python train.py --arch="resmlp" --model="self-supervised image encoder" --dataset="seven-segment displays showing three digits" --train_examples=97500 --image_size=32 --crop_scale_min=0.2 --horizontal_flip=true --translate=0.12 --rotation_deg=5 --color_jitter=0.4 --method="simclr" --norm="layernorm" --norm_position="pre" --activation="gelu" --mlp_ratio=4 --parallel_block=false --inner_norm=false --patch_size=[4, 4] --conv_stem=false --layers=16 --width=256 --projector_hidden=512 --projector_out=128 --projector_hidden_layers=1 --temperature=0.3 --init="xavier_uniform" --residual_init="none" --optimizer="muon" --muon_scale="spectral" --lr=0.013 --momentum=0.98 --nesterov=true --orthogonalizer="newton_schulz_5" --adamw_lr_other_params=0.0026 --cautious_weight_decay=true --steps=6600 --batch_size=256 --epochs=17.3 --lr_schedule="cosine" --final_lr_fraction=0 --warmup_steps=330 --weight_decay=0.0 --adamw_weight_decay_other_params=0.01
Rows from block 3 of a small self-supervised image encoder, named by matrix and row number. Rows with one number belong to one neuron. Each number is 50 + 10 x the weight over its row's rms, rounded and kept within 0 to 99. All counts start at 0.
After each neuron's rows are labels from the 100 images, of 14848, where the neuron reaches its highest value: "responds to" is what is common among them. Only what is clearly more common there than usual is listed. The data: seven-segment displays showing three digits.
# fc1: MLP up (model.blocks.3.mlp.fc1.weight, 1024x256), inputs 185-221
# fc2: MLP down (model.blocks.3.mlp.fc2.weight, 256x1024, transposed), outputs 185-221

fc1.263:36 51 59 60 46 37 54 50 57 52 46 51 54 45 51 45 48 39 60 64 64 50 34 51 44 59 50 45 61 60 56 34 59 38 39 57 36
fc2.263:51 65 26 45 57 52 52 37 59 35 40 46 33 63 38 65 61 54 49 62 33 65 55 49 65 58 46 76 55 32 47 26 41 61 41 53 47
responds to: red glow

fc1.542:46 38 36 41 42 40 43 55 34 48 58 56 51 43 43 50 44 55 41 43 60 36 47 58 61 51 44 43 63 38 53 51 65 37 54 43 44
fc2.542:49 46 65 44 62 43 43 52 70 40 44 47 36 57 48 68 53 54 48 53 43 48 56 47 51 45 63 64 41 61 46 42 48 48 39 66 52
responds to: red glow

fc1.236:52 32 53 56 45 53 45 51 45 46 58 51 49 48 50 54 34 47 53 41 32 37 51 51 49 59 54 46 51 40 50 39 63 38 29 44 50
fc2.236:61 59 40 42 47 59 63 56 55 57 33 65 47 40 68 48 51 27 43 49 62 62 46 50 31 34 44 54 51 59 50 64 41 46 65 47 62
responds to: green glow

fc1.753:47 44 56 51 49 46 51 57 53 70 44 67 57 52 42 51 66 58 46 29 52 35 36 48 57 55 55 56 68 55 50 47 49 38 55 55 81
fc2.753:41 39 55 35 61 44 67 54 42 58 49 50 58 47 54 46 36 45 67 28 63 47 60 50 38 51 39 46 48 58 51 53 43 79 51 40 63
responds to: dark on pale

fc1.81:42 52 55 68 45 41 48 56 46 45 44 51 43 46 56 48 42 43 54 65 54 53 54 57 37 43 77 40 56 35 61 34 56 49 49 53 58
fc2.81:55 36 45 56 60 58 58 35 59 51 52 56 49 64 46 52 55 48 49 33 31 39 59 50 42 40 24 47 50 36 37 56 61 64 35 52 56
responds to: the digit 1; green glow

fc1.354:40 58 29 47 55 52 48 54 47 46 52 36 62 59 56 28 50 62 24 43 61 71 37 56 57 40 41 39 70 56 45 70 59 41 43 46 47
fc2.354:70 61 76 55 45 57 45 44 61 44 59 66 31 46 34 41 51 38 64 59 33 32 47 38 52 45 46 48 48 49 58 41 35 60 58 42 51
responds to: amber glow

fc1.688:44 47 30 29 50 53 47 50 36 77 69 44 49 43 50 47 63 43 34 62 50 64 56 46 49 60 45 49 42 39 41 52 49 56 51 46 37
fc2.688:63 69 62 55 55 65 48 50 49 38 43 40 55 56 50 55 53 60 60 38 57 54 39 53 53 40 49 54 54 46 50 54 37 39 57 42 50
responds to: amber glow

fc1.269:29 41 54 59 43 46 55 40 33 58 60 46 36 68 45 51 50 64 46 62 44 43 35 32 51 40 59 39 44 26 74 58 63 60 51 55 63
fc2.269:65 56 49 41 50 55 41 55 49 54 50 51 57 36 62 56 54 51 54 76 30 47 41 50 37 52 46 49 55 50 59 72 62 41 55 36 48
responds to: dark on pale

fc1.4:49 40 44 29 64 65 57 36 48 20 45 65 39 44 37 67 49 44 45 46 55 45 62 54 48 45 54 59 37 36 57 52 64 60 84 56 61
fc2.4:61 64 50 63 36 37 49 56 50 69 62 42 60 44 71 56 54 43 59 34 44 64 53 63 72 48 32 56 52 56 51 51 36 64 53 34 45
responds to: dark on pale

fc1.252:31 53 44 43 55 34 51 47 66 66 61 48 43 60 48 35 33 83 48 52 54 53 40 59 48 46 30 45 38 57 47 60 50 39 39 70 55
fc2.252:38 57 55 47 48 64 47 45 29 43 61 36 68 53 55 56 73 32 60 56 55 49 60 40 53 68 51 65 58 60 41 52 60 55 47 20 35
responds to: green glow

fc1.219:39 61 45 60 59 51 57 60 52 65 37 55 62 57 42 50 62 32 49 60 53 50 69 34 52 60 63 26 52 44 50 64 24 53 45 66 37
fc2.219:45 53 54 60 44 48 49 43 56 48 63 48 39 35 59 46 33 71 77 53 43 52 47 56 64 23 61 53 31 67 49 57 40 35 68 47 43
responds to: blue glow

fc1.41:34 59 46 38 19 50 41 41 50 36 59 59 52 77 70 52 44 51 51 56 52 49 80 46 54 40 59 36 51 57 55 53 54 41 53 42 48
fc2.41:36 43 45 42 59 43 48 83 66 69 77 59 48 32 41 66 56 39 42 42 52 53 52 60 29 46 38 55 38 44 63 39 51 61 46 51 48
responds to: blue glow

fc1.365:65 53 67 54 30 58 36 28 44 38 49 55 53 56 32 58 53 59 52 36 35 35 47 54 43 36 43 51 47 51 41 42 51 68 39 68 49
fc2.365:52 59 63 62 49 24 49 64 55 50 54 42 59 59 51 53 47 49 57 53 53 41 60 34 46 65 58 47 58 56 57 68 70 23 52 44 61
responds to: white glow

fc1.529:40 31 48 49 54 58 48 40 44 74 66 50 47 43 54 56 37 57 40 55 49 52 33 47 44 63 39 61 70 51 58 66 21 52 38 60 41
fc2.529:59 45 43 41 38 51 64 48 52 48 29 51 39 36 60 43 55 40 52 49 64 58 59 40 51 36 33 38 41 46 66 49 58 73 56 54 59
responds to: green glow

fc1.632:25 47 34 50 51 53 46 63 49 41 49 47 38 43 66 31 53 45 66 43 27 53 61 65 40 58 64 49 38 44 47 67 33 59 40 51 43
fc2.632:47 56 62 57 45 39 56 41 42 54 55 42 64 60 30 41 58 51 50 53 42 54 59 30 53 55 50 47 57 46 47 63 51 43 53 47 41
responds to: amber glow

fc1.484:50 60 50 40 47 47 61 60 44 61 52 50 58 47 57 49 53 53 55 56 42 32 50 72 50 63 53 54 48 52 61 45 43 57 70 54 57
fc2.484:54 66 61 55 74 59 52 36 58 54 43 72 40 50 33 62 54 62 42 70 58 46 55 41 45 61 41 38 64 55 63 51 61 43 42 44 57
responds to: blue glow

fc1.379:58 48 38 63 46 42 45 45 50 49 57 31 52 49 41 47 44 44 65 44 49 58 53 50 47 60 44 51 56 55 37 71 53 35 58 51 49
fc2.379:49 60 31 32 57 61 46 74 50 66 42 51 44 45 52 45 40 48 60 59 45 46 43 56 56 37 54 53 76 77 57 36 42 46 55 54 57
responds to: amber glow

fc1.686:57 48 39 46 57 53 45 71 55 52 39 63 43 50 42 58 47 29 55 58 67 50 34 28 50 45 42 39 52 38 60 37 40 38 44 60 52
fc2.686:46 59 50 27 35 59 51 55 40 61 56 55 44 58 48 51 45 66 58 63 59 48 51 68 51 62 39 63 46 63 61 44 29 42 58 42 31
responds to: green glow

fc1.161:31 71 61 55 37 41 50 53 45 44 40 56 37 50 62 49 39 47 58 37 60 44 54 57 32 39 60 46 50 46 51 48 51 58 68 53 38
fc2.161:57 45 45 46 47 56 52 56 71 58 45 54 55 48 50 53 54 37 60 53 48 61 53 41 45 36 39 42 50 32 33 29 45 60 50 42 44
responds to: blue glow

fc1.49:45 47 38 46 51 65 57 34 45 47 20 45 40 71 67 45 51 54 46 55 52 53 56 53 57 65 49 42 40 37 61 53 55 41 58 46 49
fc2.49:59 68 61 47 53 45 41 64 59 57 49 40 49 45 58 51 39 53 44 27 60 47 54 41 47 43 47 59 50 45 39 52 38 63 46 44 56
responds to: amber glow

fc1.764:59 55 65 45 60 43 30 68 60 20 36 53 56 49 52 59 53 47 55 36 44 64 51 47 49 31 50 51 42 47 45 65 44 52 50 58 51
fc2.764:49 52 48 39 52 44 59 46 60 48 42 30 53 62 55 32 37 31 37 48 51 51 54 47 59 45 48 69 40 45 51 40 67 38 46 45 54
responds to: blue glow; green glow

fc1.230:45 42 49 60 58 45 41 50 60 52 51 33 49 59 43 57 52 56 53 43 46 58 56 50 35 45 52 72 45 65 48 66 53 50 65 45 49
fc2.230:39 48 44 51 48 56 42 69 53 40 43 55 45 54 57 54 43 44 37 43 62 57 43 58 65 46 45 36 38 65 37 42 57 36 39 43 34
responds to: third digit: 1

fc1.577:61 49 48 47 44 45 53 59 49 54 64 55 56 47 35 68 42 40 47 75 58 53 56 53 50 52 46 68 50 65 49 53 55 46 40 64 67
fc2.577:52 54 57 50 52 52 55 49 43 53 20 56 55 67 37 38 45 62 51 38 39 61 46 62 36 72 41 26 54 45 41 62 33 64 52 44 31
responds to: white glow

fc1.20:31 40 55 42 48 34 50 43 42 53 41 44 79 43 36 40 57 41 37 42 66 62 48 43 70 29 50 54 59 62 68 49 47 58 57 70 54
fc2.20:50 60 46 47 42 69 40 50 57 65 39 51 44 56 57 62 46 37 47 55 44 46 51 53 37 38 33 55 47 53 28 54 43 29 42 44 56
responds to: amber glow

fc1.705:47 37 56 59 71 38 55 46 28 67 44 43 34 64 48 48 56 67 41 59 47 57 55 36 43 54 28 47 36 36 57 41 43 47 59 56 59
fc2.705:51 60 70 42 53 50 58 45 59 52 39 52 43 25 58 49 62 57 53 59 39 62 53 59 55 43 46 44 46 51 43 41 82 46 46 53 37
responds to: dark on pale

fc1.171:54 55 60 54 60 36 19 45 39 49 45 55 45 49 43 60 47 43 37 30 44 63 44 49 51 61 37 59 43 76 42 51 31 62 68 66 49
fc2.171:78 50 53 37 45 62 51 65 63 48 52 66 45 51 62 45 45 51 59 70 44 39 41 57 59 49 78 50 53 43 52 45 51 37 60 42 61
responds to: amber glow; red glow

fc1.91:44 49 49 56 17 43 52 51 47 66 60 62 50 56 63 47 56 51 52 45 61 31 41 39 53 38 55 42 28 56 38 26 54 63 50 55 57
fc2.91:56 60 47 45 64 61 43 50 60 51 47 29 64 57 50 51 36 55 35 48 53 60 58 55 46 55 53 58 46 50 57 64 54 28 42 49 45
responds to: red glow

fc1.515:51 33 35 64 45 40 44 51 60 52 46 35 64 51 51 69 58 40 40 52 55 52 34 42 62 40 59 49 58 47 63 39 53 41 56 44 35
fc2.515:46 70 37 37 59 52 65 54 64 54 27 44 41 25 50 30 55 52 52 56 60 47 40 30 41 38 36 58 60 47 62 38 74 68 60 45 51
responds to: green glow

fc1.766:50 55 55 49 42 57 53 46 68 71 55 43 69 44 53 27 35 57 47 66 52 50 54 61 61 46 45 44 38 51 39 69 25 48 62 43 42
fc2.766:57 57 46 59 45 45 20 39 55 34 36 68 46 43 49 50 43 63 63 51 36 55 50 30 51 42 60 74 60 45 42 37 49 55 54 53 35
responds to: dark on pale

fc1.272:45 63 30 42 37 37 53 42 51 57 40 58 53 75 52 59 53 21 51 32 33 51 55 66 50 60 33 44 44 38 47 50 48 40 53 56 46
fc2.272:45 49 42 56 50 51 31 44 53 52 58 37 53 55 26 40 54 59 54 53 54 51 46 39 50 51 55 60 63 55 37 57 56 41 42 48 53
responds to: third digit: 4

fc1.374:34 39 71 45 46 52 50 60 34 67 26 60 49 32 68 49 63 45 42 43 53 57 40 43 49 30 53 38 51 49 47 59 63 49 57 47 51
fc2.374:48 47 39 56 51 54 39 49 41 46 48 46 38 56 37 45 40 46 56 45 45 76 43 57 49 57 43 40 29 70 55 58 52 39 37 49 42
responds to: third digit: 1